From a checkpoint of a small audio captioner: decoder activation gelu.
Rows from block 7 of the audio encoder of a small audio captioner, named by matrix and row number. Rows with one number within an expert belong to one neuron, the router's apart. Each number is 500 + 40 x the weight over its row's rms, rounded and kept within 0 to 999. All counts start at 0. Numbers have three digits each.
After each expert's rows are labels from the 100 clips, of 14976, where the router gives the expert most weight on average: "loudest" is the band of the loudest frequency at the time of the peak; "strongest on" is what is common among them. Only what is clearly more common there than usual is listed. The data: drum patterns on synthesised drum kits. In brackets: how many of the 100.
# router: router (encoder.blocks.7.mlp.router.weight, 16x160, trained with AdamW), inputs 0-159
# up: expert up (encoder.blocks.7.mlp.up, 16x80x160), inputs 0-159
# down: expert down (encoder.blocks.7.mlp.down, 16x160x80, transposed), outputs 0-159

# expert 1
router.1:490473538496517523505526508514494484538422477480476444478573476537439464445473499539494476505576504510530576441485511539506487439528425520564513463459449538414497471575511463557530509519508489455462447508472418450561539474493515521496464503461445543473488460553551584510479475447542479449487537509510495420465519476474476527478614496458528524456485482504503522435502482508530500441506417560486527515439542543484526501578476493544528522517551508512490491502436436409578535586533473
up.1:450475530429500557466515532471483560451460494499518431539570468472505523494482556469405469490447442464472448438459497552451467423527469557528511501450476536542467546534465482533493531499449515552489454529471396471495521464476463474430532512498501570446498485500434529517549504480498516501460491489492476498450535510477563506498481524507482483501471492556495518497484545539546522526431520550424503592388516498553523449520457537496473507515571485577501468489522523420507385456550529
down.1:657493526448491490496514514495502494566462464489468482595492499492503538572456507467556438524526478554477532506530468507554489458560540507504433468491507458462532459521483504487529498508567471500593488492542520551525562448493531532503468491465586529519480544571471522537474495497502440448524525463513403485463495483470508481494451507533511430457553514507471471517507411520586518451576469555487489563435477499504480460530522501497460410453523509472538520483473509465459506495387539
up.2:454534449577523468505449484458578500505527557518504559515516489490539483472542488525544549483435556509436464575525492470506518522471564489497536516526538525510542572466529562516466458485523500423456480402517522476427478522507508552562541472508557461499554505486517564445530476405456455510527570458443546530571428538545458477589469531553540472510430528497482472538526446533453451512540524456544534481507467457509541509462491452476489516519437475488509468468563537547505579499529523
down.2:586546512442471505456545510522547571499549494446547509477470587459529516553451564499557423484493407552515460460530458551515482476540512583448519516526507476485513540486513493475520520508486518493534477499512498516436470476542509510498534413417509503445556536508456536547481504514526554501510494548529460495475522457526513511503400541555464470565544553491492480484518408456544469452563556505415529566447518517515511465507586538483466464458511512462511569511473523449464448452542552
up.3:535483469575479492548562503439418527538519605569453520489481498507508523464442493550489543469546549477556461464490538499497544394500590450485541542567547538480501485442520480507476472462572483410473440560499544602480479526459426544558499502507525517408513539460546568448535509516536502469501480516502481499483501488518478418560492501529485508491487470479488477524449519516505512486532490440507616497519464516460459528493539491472473562518461555482525483523537558524483519489487430
down.3:543447473491477546501549546513545486454541447523482510500515494446483508533488486451470441529591491463526401526516520486589535408520457475440536506496523546540430519510529505479547543529480471465461546463503543543469452485427417512526434434431514461496535486457505556510517502557531494498441461467530486479517433504423555470541516495514438485429558487548502520499450529482544506544415591508517485478478509478545488442585518512461419486467551552473458504472528497492516458457521551
up.4:448557499504513520454489471510494467502527477437493488515501470543481564517477497512450515486516509521484468495569524508441618529463469500529521537557475512528457541500559514479496515467492486500492491468470486504523493564524428553462539493460593507444542469483469501520444538597505491522495488545450499608545492470480525501492464438523485513535470496471492505476416515490429530553474610515539463540491461466578610431474536537528532599471512543435529461488556571513416463503519457
down.4:483450473521457501485450570592518481421481473515480526510520529468485579492528496525419504539425497506492517543463482521433484510472557497510461457581465534478479477439491435522484508519447559504501562491486487463461514454515513394451519522516437513527477437478484487443476565540530445514440519531599463498520538567545500472531461444505463536446461543533509492512436499505465457495540512481493473456543499523426514489484499531443489501519497591527457415576474561423551441453503475
loudest: 1000 to 2000 Hz (66)
strongest on: clap (100); march (99)

# expert 0
router.0:433489497475435498476479463553490476566513520463421482459545538447473460486530481495488575536578491517451418475557457550460469458534540503478550505463525550575544531382544497469517527520546503515469470487421438493480546455537462468573518482494484427470527564471566550456493494562492475493489470554537443495550516525519535533573513516567548502486545501478500490572455480469459485530490492475505482522452489490498520434427480464535526513503465477424545519486424574500443457446520485
up.1:467550511496511503491531517452460449557553546504551496432506538520499475478528440480527509467435567458517534522456457451457482537489467533494558450543457477477619510482570474556447454447482472520431561544482513515563445512534573534563435484481440568504477494523488522492470474466486459563519491459458586525492503495524530541501528510474528541536439493487507533438532521489534510517498458474521493479481544439482553581474582515554505519465485517519497527407470526493544537521580389
down.1:496457543514512468538509530407531437457516529584557523591528431545471517497531537513569507483457510455508520569480481557469535553532552550551407491547436513472533494488464412542481480487458552445543530452487511485530439529464500463568539556495514517591460433450530544553527466496459551485487486477531496469463483562464479516525411436490498455487508541490516481510496510498526503540512498497420544566533481481489432501537500495595496469496490487527519473550473501452511570454565482
up.2:489551501489529482574436447489559515439426472461487545530555433502423529491494418531537438533441544464476508506556512533508437504461481535484441495525486460475471577569504457514503510547504553475452552485468501483485503548453535457475475440471468470513559531529518472516461509510479480474548502535460526455489535533521488576531497533524586448462484465478484479464518408435512501481503468454523476511447500390456508529469563548493523589514428487558459439545519411552543516503502495
down.2:571484481547447457538520562552570546543452487529474545481503551484528544460441507408495529479531483446499528523468556422506495490474490480483553528487478575480486484499508470462578574458475441562475430561510523471534461481444487470525489468524457520448518531502524520497456475475492541523534525533499540515485481513487494451517474480529448547483478454533563587532542592462480523518517505449589398511538502583486499484500467439509491465531473494496470531563452521556409427474534570
up.3:530474464557488460479543508422518460493513581525542495446517493520492535466553563527474477474522582491532479562490520455570516520515494555543480465479502459418535555527524432518448402524447500492420514529485529503549365534538512547493461525474474484522509580566488478490468430505452475494508568483491530441447543497551460501530526505474504493529444429475488498480505411517495544481459506411517464489486498500485511504499517563472513558501473425529479520475522487522566591550548449
down.3:472555475501504476524499480603474568518514488528468515478533496482501503538522523494440401530516497495539536443506520555566471555467509475461488446491427563524473585458532569492557530476523454456496506499546565512506478560482455507524490450489541497437514460486447510455588445494447429553470458538460422596568482449477524502439479491535517493502449537444560511475514533483493459495568486515449520502479505523500538548456522551456454503556466520484493396529472547499517469474499593
up.4:515524512525525538527483475478519496513516538427536483483481495488485555508531446557535433491491532513507538518499482441487494474554428491530524497591421454501546493484522419514500510512428537466373493509536591483525539516500494533478546451477430431457479548537480540516454529398529455506420537529460564500448484521490442552489487530480524533528484544567505541457534515523522568515414454463463491458491442478494515513476535520541500535520469574515418492451560418538506536538516446
down.4:441476551436568506540522469418521496457392463490543495502487488504461451492446509469526583555506506483440498499434502576465503464490455535523572548492495524496532430497476511462483502485524511510562427450407491470532472498514556544489561487458495574555488476442510502541466489474554488475574552472586458439477519481509484551467437470486552547472547506469498526502549495410516448486511625485478455471494535454462524484526545466516489486481526498500487547481473501555495544459574466
loudest: 2000 to 4000 Hz (40)
strongest on: muffled (low-pass) (96); half-time (39)

# expert 9
router.9:536448452444516500454508523493545508515438488510551473523551468525511495504521549469483454543581488451454535596527539537517516544519460446417531523485537515472477508566444486496496559536515461525478493510533446469491474580518534564450447461528474526556461569552559479526434575480489466490525513430516503491528511515472434564549502542487561457548482500445527450457489512536512554466432578515575424467473491520405492464464512517519534518478473457570497583509431473529498522550515501
up.0:498493491515473530486496512541454425593549573454541479535494517556607498526521447452521478518492459466504536529469483507492488549488465548515499509519513486453500525449528555537493498508589513463519497562505585538431505473529570589520488502491405484516493439469516535495489485507522467532428504513502520510471488430548527511396529468484552543472480467465514480447580521552544463538492529504538472567462509479510545439540499533429434488502483559532464604492500425509474574508477435
down.0:465524489500496491508471495535482516427534500447521529489524519562489497412415499479508508482494510476464530481474530515478464516524445527549567482459562494432443505589514452546494500533526531517432476502524535514545534470478485513485445478512521589557536528547516445466501520568455529551520526471570480523485621444459462407461473523559480513517475396463467523524450526506542514500360514558530496521512503560485483540474495485519562508537491475519552423456462491491520498505559422
up.1:477539446539488520482497539469462500533497462551465534429554487495423467479520493485534521498547551517497519421494508480454516465504509417488565507471414495531587532488495454538495484544452529447517495508417475522549513500496426483571480506449553468530559552585435459466498602443573476469516497562462546496527418563456477543473512479482493494479433500520520550499415498482490537434500488391498558480536457494476519481517507485481493549458509474437571477430474515484528490447508511
down.1:465560541481419457498510548520437553474488500527483538489479534492545515549444469496489500497500469522523478521495522494488469514531472506449477483517539500458514519503512536561454447479451453546480464467520527469513509498498485526495516484606459510466512518419457494493445536525505526615472542495544482479531529489591423496358434547511521475479445624529538527566523555494583501562524515519469529500543525369531473515481499487484493474607504479466536526503524559505499539506527500
up.2:462455570509460477515543516546511479484550487465488451459482497505510494445487455570410475519538467525596418472527552558472502469590520488514520479529524502505521535502469473489562519540499518484479505488414514514509517494585471520532563456497486556599444435522504500465492514486514553493485490478493464483508459518530540502459452390467503536483490455520507528478484477551494523385484516506478443518461482515433542563522436484495458451512501443508350476472542482488579486549547494
down.2:532556575529523504537461484515449462507405480527517432514582592456449521456423526474418482500465517533436392494525519516482455499484486448503496517491448515451512462576468543519515492495527496524522555473540542503560498507462471457450570590492537548520453551492515438471520535474517560488540460520516500523497496430486553462491487568494420459457526526447447514473456484514543485489564554561483468518571493527527445494551469463526517501494426521452555524498462545461472539489440493
up.3:433474569491472454499521500508508519497480485518421471527487518505537511454446531487538469483482534537528565476485562492451513518566496516405501480532491468490558484428471542469472495411551540482475570572488578503566579486519519427498547577467512566538464497438529512426487455481463491540459482543500469431524554522571522536471521521511450531485490480531563550514546572531440457495506461560481544415555472555476480492478538517504532497508456543458556483461452551480510404512500508
down.3:472554478520509529493521558520445476512478487544476514434465543596509530488481465499542474441465530553454589503450528476494446478515422535555541430536496503463487489446517502544484589491526480530428539478425523493545439466564506489470471551452522527477439506521486488460440488493547575555471513594492501505579492473571501486541519532477526503470510529454512501465464480427500549517486480492482486424443524398482480455578506564554490520505472510522575461442478541548491546546458525
loudest: 500 to 1000 Hz (48)
strongest on: cowbell (100); reverberation (75); text has "room" (75); text has "reverberant" (75)

# expert 6
router.6:499474494493531515466528479487541524482523467516479493482471401521530521502496535453441486492515514543498505485451457468449428472515468503502516472480528491552470480509557447509458498471495540517465513527463465441487554422424477417437511551509550571526421476442489486476477516499548485593388448488553476432502522480461516502460565423483464600558523549558512483470441526533496452475457593564480480522467532549457554494440494531509564510485528511546454480516528474471538439419537502
up.0:490534575469445452523496528486506440464522552537469451408486525547557534490537472533490515507487501439513487517525527551469428497499549505491502487495521503456528504518533480585420504543518505485446451554557455535532508534493535492464531470481431452467531566497549576443418547528469526496513534367405550464421494519481441521441484510551477401448514485485498478502531516516468553515509490490455515445492537488499445489592496472523523491476468445523463494403519462553524477510530496
down.0:453442563523523546484501459501532509532518487490524507506503550511500486477462521537497536515519425520491509461412511508520490503507506519516384439483500510505495526492534555482564448492496540506523477458492563514530467538524541441438565467566422574500505449479522486462555600478440491499503501438513502508492537577514511488426530509473422517580553517588564492595407537443498517520468480517470470527545516496509491516500461426548588471556448472467543495498480400518505514540517486
up.1:483494438517431444626517469480520592551462510521549562485537570480543410442489533452491512494518497485563537558513507427469526535487535490411502485511541469478504508477541607507449492531570547512466505450505538528507457494537570579533549424493493480559492563441590537492464491533479475467525491543458494497515477469523474435501514508499487503509542474492481506537521443441481549477481469513526464464484499494494553538387484411520485497488435477489459547482526485553520531497498496
down.1:609502412506524493481476539516490466414467470487484508538472504441516494545598501508541490533481529485514514461554451496496555442505497505531393537490498558522511435520501515500445492494612530524527463492478495501480465402503524569475509518557567447494461422498512517560514360499480510500511546490451482511536464571418494491526505430459494491524504511468468471483527470547487382547588510502503497517502473584479510504481528540504504466526495539522485516436535480484460499465489511
up.2:514540466516486494513494484483485505557552532519495495486557502513433511444504477522511545449507520477392457532510494484522501495435465546541566472468491503497589562473554509484451503486517485483437494523510544538504434551568468555605521442432482471516543577501483528475482439464425460497581522503425521523516467562525506478522538531510535445459438490438499475574513448490469558518501466465511473461493473472494516472511593494447469507500475472518545553406490504538554547566602547
down.2:550519514530435458537516531531472459473503523480497532499490552512518561531559505535505538507612536580504517544512467452536415548506472475578476441436465472459506521539494519565542478476501457458483484548462490475509528556529463392521433528473514460525521460487488490565489439554537446524466466520496465523516513459476516475439544486501460554463515488464521549478490466511490473495454481418487535410448460565539487505434467482480615515502440490402505459478472453510534565494553531
up.3:463519500524587481528486499506507512595555509552512551486531513501557525437552501515575513496489532464465461489454576464482496494480479522563537426536485532456555553521520498548482515475472538590478516533481470531485500551496448558498555448458512482515526535550529520523448515464445459478516538461442514546504487492523574506475490514482567472514511388433488534511526457498475525457620472499525542592555473398540538453535553493457406544509498485490418521505493494490536493503555492
down.3:475500492444574501509518481555529508488492441467494455463489538464483432562514462478524519472519479543487399416408482491415526503471460558505543455495514518509499504509491475542435580415487531456517533493474480527506462461478451570557545507491489484522555451568568496504449401481422476528487502446532539510580526555539480473518531559519472506532412513506500538562456512521501507523546516522549469499515473450508512485441594516498545494538439465497519520468471553511556448512589488
loudest: 250 to 500 Hz (29)
strongest on: reverberation (91); text has "room" (91); text has "reverberant" (91); march (62)

# expert 14
router.14:488489532511470495416544487518465445521450500416509534556467549482526488523482499462561462512480520422568540558528509574486479461482518552514537535549506537454514464533520499507501490543502491563510533534440435556417514463434596520522484516481533498573517502495491489532534483493521507472457488524544530473521516458503453412455567521521464541423512541474504526446528451461473509484476469551557539483522545480536484453573571492525456504498452498516512546374591490572506473445544439
up.0:499499544468589519525517491456477553493504423566548580527538406499426472528485498568561488585537467459481485448503544539501481469469543519490486551549476591520566479464485510506534562507489542457503404456514465427485573495459557493571517486541495477480494542556472547522478528451509443435545537547516470434442452539468454563544468474545513463492497512481451496562480483470465520488466506522502527462485481469481467488449408536486456521505486542510545454485521515500534426477496569
down.0:505502530513495570553513584431553496469542507510401532448584524528508523461446465454508482576453476485528455535565391571485467551490487482593537464540507520482457483465567472493532480468481520524492524485532546465535528505475483475433508516485493530468414488489480567442511415501559476618498492477480530470474510573543515557480480500465508505528463456462518512453540557479509457520517519443491541447449499514537515528555546456465543492535511574524518430484474449506503535460530533
up.1:490457547448531534516523444419496569518533487560528514523566470515443494479523495577506523524498482542499430504515552444431504490503483493420526518469497518488512524469485451453503539495438544456420507534479566452559599588508466428569480509508466545490476557542533556434436472511479435506495573519479499476485448569480440517527448464527524518565461443525465513504506527502473585527514515457490506514553452438447526566441431526491490533445504517485486494480451463506553470554532497
down.1:512463490515453517443436500518455541496517558494462466477454559546527578479455561486439477553523482555549467494539508458515486606431453512555514509495540482462509523514561484523566582429473563477485517458526448484543555491512566488478513515537525578426486501513534498516461422496548517526496411546498483519533480521433510489506504488463527486454516442459531480459490511465611474463515450534555503485504386478489448431515537439524510515541482545562483512527546572467494517524463489
up.2:481511493448550542516466458464556551504527468571573496484538469495448482487492579543482548524444446571530388510510518435457516497500492548543505511482463547563570525476452470484481513472499560471446502506538519503556511515534479550517491493532471502481442507533469541424482441507438460520525590500440513533476509557494526500532517489544516460520485510532458537542473410528474535543459547468470440514542437413418496518454419540458495514476558521485506440551431514533549516521554558
down.2:470469475546519486464467566494481459444547513624523467539430545550446545446523542469496468551525526502560599507564445422469439516459523454505489460566531446546535420470571484528498499493516491535491511538457573535509511474493506490477428545507452466517521494599468465498500498504564492521497541461496454498472545490508519540456502491464513464455541439525464521438457442536548591488466463450466513404482540521474553482522538473480522510423464454544491465490532501504509519492519452
up.3:476536523535545512500484468480473530485512441508503444470489469395474481454604402550438544438558491486483454504515536476517504553486511544599468522469537447534549493504461401561470581424457500547524516543501428501533495485461474540449515404501480472456505457457523439510544508509483530494581513465496499507551523517528506538516505530524532447540506481537567474524517504441582525524523475538458503594524567492467468545480530540480452512545478477484476470461491416485538525516525472
down.3:535506591572421506491480548510487474438495489506475493480444407511452465536587516530507478540505454468493463446444461517560486498539488564409506540579498481513543531416488451572542509445500560508546513592540504573545466426492569454499531522477469467487485493503525473496495452508504427497475484541504490499430497478466502500552528467553490514440524475539534512473473568482542512460439462557552470393492493532509429529523471514488487455527532536507468532493509449527568508547454484
loudest: 4000 to 8000 Hz (60)
strongest on: white noise (68); closed hi-hat (66); thin (high-pass) (44)

# expert 5
router.5:545468543489504449471512491471592472446489500525455443572523505479492526572528517500502490521501473461502499555565471533554516434555526474480559531512462491495487472551480502480522457504455496503443574522508555518469489471443447488468505522553516374522556510489470524430558468399454484477533521470532445495488497506502523499523554502548499472456519544516477502511517473520383554587556540527410510510462443443517580480492517479470427534489541534442512451602449493475531491461482518
up.1:520565529513527509457533464470602479467508551467540455531494412474499570500533557499469426530443465499501487564546450517539491495500496542547441497562515486501480530495551524493567529472455497474518490451503528475485550465467520440440494484493548474391492486483430517444524496503440510448499514519464428457671550478484483538473522446503544447495471546472498504503483502488460483523445528576513551606416471469520454508554485501489511478503532517534479449558521479496462464505519520
down.1:585475423540517487485523448556487473435557528504482484517418516480570548503596457422519525510461519432571556540520519431559514493487513439490493492508507382476509527597495424413506509547530512516529534472450512484472475506441502505440465541459483505513519531547530495427522463512510562529495572505509508464519511463506440518557554504509517503541497469537434546453566444499456508487541474466537486454498471479505466438481529524490553573512484540468448557514550445472494533501458517
up.2:544502516589491487520461532436537404498540543493534536489497489492407536535493559542436528510493566532442519498502515431497479482416455541550521488484505476396556506472506453539427546435512506474491469520507455527508495479469524474461483529445495504445484543565529497502430481515460447527530512501433554514479456469506547503505531475458490525486460491444488526489508476473504537461474488427558468442511493575450494519448506560527511550402440576486615502431443526507487541531533491
down.2:534479483499494512512433513481536536486547564572468464439538592522511478559493473430450467431498532571517478549478471433486517537523500395462486457479496426501500525568492496525434473516527445565519529492522519474511476520468459558540483480478524485522510570514537523496538505471518571495477477437495572520531534544528484462553551490428472512543480487474548537454509433513531495463517527496551450434491531506482488547427504487551560445474559467530546508458430547572447563562417487
up.3:530551503461520459479535505459501475413563568477580535498382534534510538510483472444513525489410527417545546533500529525500516558492486448527537497530499490484521489541488471512472449494509542588564510476498549528495456522467492585536483450500483489544518495520509428431489490524423518544556468466466506525502560458506512466459495463469517501522494524429404532505501444482544435424531494443491501581548532493459511586482546504501445416474501568479430448501543483505476515508510540
down.3:531503468560471450496438500430524515498530551478529503468501491480492509488495499479489405479568512547556488513536448505575522461559508455517506529515461442497548513501461507596469449525406510448479463501555501511473521481449507427520571434502472457481504502520534528485557480454467501567528542534468490524505432502423498503494468457539420404517478493464508478494587469545465495473495601545509511446506515576488465528431448511514579535438478472513466527460510480511596521560445527
up.4:486526469508511487494471528489556455465509512500540595506462430529461562498514555489486542566520480404496493559542493494539486532413520481537426523474504542457502432512512502492482499484499581479538485488494538485493481583440583556554436520490506475475562533511539494424506474500508499524580561475507480549505452517498486515508470464489479455474502470452369454559459482538450475492563514483526478504556494520508556472442465504485423520496464390535526592515533480512443573500478529
down.4:505501491537468472546467438462597565528512509513522467608520495463502542472514493492518511548464525539424527493460512486566516460476467479481485558493458520446544501468423510492538467511473494523534494489556466499441590529539475486529559501524515522498479534531479505544471461418573517447494504623485470514476506493532489490560437464443469514464560471544501472557522472462504531582497456504512451518490488573538459551476525464469508545487521497438492587555590484508476410522417551
loudest: 4000 to 8000 Hz (75)
strongest on: half-time (90); shaker (75); tempo: 150 to 160 bpm (26)

# expert 4
router.4:442459482547446532567521611435500462607477526437545532510539505456495538491572547396568508541529432419457455432544569465452486461464467541566484448519462536541534539513527488507503504448488528509462444573540571514541502526516522471554450489496496448533459476578482530523446506498446448523475502528500464508440486518518557550452512468472490519515548519484515449532427493542478507454558473471550521529500551512503475510560516511479494478430485500533475521529482430510517511469510489
up.0:408488498504489497481482487487547506541513489526442467456509517526483480418460549519474495480481519517462528534517518475483468541565437534519545478519475445500532501483574415533459552499452566491425517474506454484524462550540493536428488553440477607508462526506592554503487435495523468531495532556506582482528492486555512542520496532460509494547482479555471518453559471492493516559462550470515465504500497445423578481407551531537499551466493472530503468476416541574525535575536423
down.0:531448496453529631531510482478505528517510469477539417519571493540479532547494492515479500537476451473469500470502502550451498560460456534516465529564505534534489486468531516455561580530543549502484451506549525441558516461470509470434486510469535571497482551443422534518535565480516487529522476520432513497470487485504490472444487523400512495497468578485480541430389491436548462505485505558540433510489478501461543386487539481553512516468498591544494490503542510488524541504562468
up.1:439522507414485571490513479512515561546514508485491550544613527470462513490498450486515521465497437546456445462476547480479537530481477494484574525494496537454494493500499474526518530419502527447453504490414484516520537497505479504484524505492456526417438499474490544515547511497452430569475465440482489559445603516516519532529533465539532489562528514525502543537534529474512569555451467584495461498525515493476577459522507454562481559407548560569503435469523557466543447450497545
down.1:479563517498569511523507498533479500475597513523513497509549488569573506501524541532494468492498517474514598522470478468513406452516500498504496441576485457492494442470523496504566518475443464480510492437481493541449503505552517451508484554506482418435467520517485418480499549457515518471489553547574490430497465492611482479571483565561433497433498444549502503473501498485477493514471432460536483540495443494478501494524504480526501512442472515477492550656520480447454550512485427
up.2:462466442500513523527467424494481504592503497493558479452558516456497486545482471499525531448512496504463478521497579500460480552554502539548446495452430524547529568503440502448436516421609557501533543531479494447465461517522482520450554487479519494523498536466487459476493577515430467491555549548553478493458515539447540493466563487534534427525497488477439523544555482455468518500510563486493466504496466396516489501505487550588554498508496467481451521473397525478497548526577433
down.2:533483480471477528557548504461548562492536458554492451437571472443494422503582495534480463528541499515447479474503555509473474460481512505502478434549466552577518480548502499518565480465449523475422439485552466447466491521545457462513516479507513480550503535495524494488466527508523447528487521525495522440464539530548540585598477477448604447463491479517523422552559496504463451535511442531484529440455481522485491551496465506453450418480553492439401477523510478536515469491523577
up.3:533498459557443506499547537468488474511508518424454500484493573458535521493528588401489576542503562507525454447507513429476574446500503483468477521481539514495475556476557534552488450500570566481516465473569549500457440450483502529507449521554542471467431449414601497502493561494404490501496471522519491472443516444482498443488489511453514511502540517478500516433475536510456481458535544479504512425508562515483474479508474439491459456481462541431509604505550491475483557485494539
down.3:496517536495495492514506496565469558492510454496440526523503499554446522464371447487467540513555510484479428516495574526510525499530485560407508582467536611424537499485496456506515457489449533474518526455589528456554530523480542501523544564526484479503522528520435505518464456619500504534488498498523487543451473489568460521512527485505381479512511493520514544509418545433542565509489546527520474507547441477451468509527490436441501472489507468484539502549520506469482491424478531
loudest: 500 to 1000 Hz (40)
strongest on: muffled (low-pass) (61); quiet level (59); cowbell (52)

# expert 3
router.3:547422453555494513462511543505478462446542544496557460506442481493528470454530430467459514524554514522494494551495457424485540473556504484492448520547477546532537528440484488477489477474463479608543471489461496581463530440482478457479477557542446499469538584483547552532488458463532533499493532475614511501442491499506417464554541492502475544534516486629479464529552505525539532566505478458507507488613489553460503446464478556479551452449503540504536524463518500509466476509513530
up.1:441505510471515506482488430515475538525487455581497406529516497478451437498454534521524526477482475575472536382510508507376481483508544496453483541512513509520500493440508520531512463557551515482484474463573407495493470467542475555534558502529586476525522492438539564538520483455525432478503473526496551573449506481486514529542517565588518502538547520517520455558492513466465526543486522483492499437516525496473512458440530563518506492539486479566554443453432580570508499451468474
down.1:459465559524481452605403458538462534551430533493393394573517435434512513482512505536455518521449487543499562487463506494498486486498534531506476548583458487463567484450561500592507539476514482485517490455524569505539513492471461475516488516504466452454558505492430508408517512471465519491496554519488486489519489526477468542466469450465434561488498448480528512489497510466515506489401516506553495529482406558521506557471504490515501508567449557529501518488512472492477517486422436
up.2:501510460491515489458525567429500500521481485546543537564495458555498460526461537545526491507518429474553502500467514537488464514392546497555513523488474482469505493472523483517472533516529552439536490529491525467522460570536506574616429536526517454636526491550477487500548514420459494472535527594430483630534476506439463505507479471494515474571505535463501520525505498509471425421508530560516536458521495495455505577446421486499505477477464482504469503514526493477531541453503474
down.2:515472467556458496592505548478422514541484497513530557490495506504537493484499549448482473507507427503532439543497546575484559499491531458512473482506544560469442434514487552520422524485496521454576479604554503463508434472507552486517500503464513542587458474507479422574444508550490569543552463490497484518548496451518536472476433507482524480473515543482541471572507514470476500445543428512532555512506518484495574512594411444518482438458468501543447511476527560449465491477545516
up.3:479516523498478483465473418463474517485494500538492499499557465545460464500449573515632495455466547473520545552474502550506475517460421500517583508462464499433495553406558502539508492579491470464480492511563498412534477541530523546557531482533482434515474526568486489467472497425469448496559489538451476518523500459554446538489535511529561443573490516475526547459480455463475499491506521431504557464510435465458561456549573553547459538480461532508509470429489518522535505535528458
down.3:452456505534549510475543390433495513438486470443511436490504473488517487534490548537467541500452456520461519475424495482539477499563487596566489476540581488546522465462500554538586520517497518592474473483384477487556480492506529496472524544473506532482424508485527471440445513514476539522511510555494448508557504526395524528545478552412497446533532504508561588556442479505449508516484521509440530519441498547538458492471456477479474450471468499459504520532436485556512479503507493
up.4:489509434430576512500494485491498454513481508628543461492546581610471518448534621533495461511465418546463520531556532446487517520477442492578503492531484441522494516504502457488479532514509477484500571499451462446523485508513409470504474476523533504539566561509496532441431483484508486446506531492454531450458513514486474527525648541507528506562501464479522484513430476507490518496461496498514480520519528466444530476487507551516501547449471456569551461446459490469505532499459532
down.4:495546410477492496452515485521510500437457576576520522490481518503514515510518490473486558499508480578516534510489494467463533501451561414492527563524452425530481465498406488487457479518485538532439486464536478504466459530571535522550555489593475414523589565489587480448529482465536520387521534478522536511508509550440456543484502498494481511549516537466496492589444420493501514504493526444507501473518419517520497515458392492536496514448470509456553531497484511496489453526437489
loudest: 4000 to 8000 Hz (98)
strongest on: open hi-hat (100); one drop (52)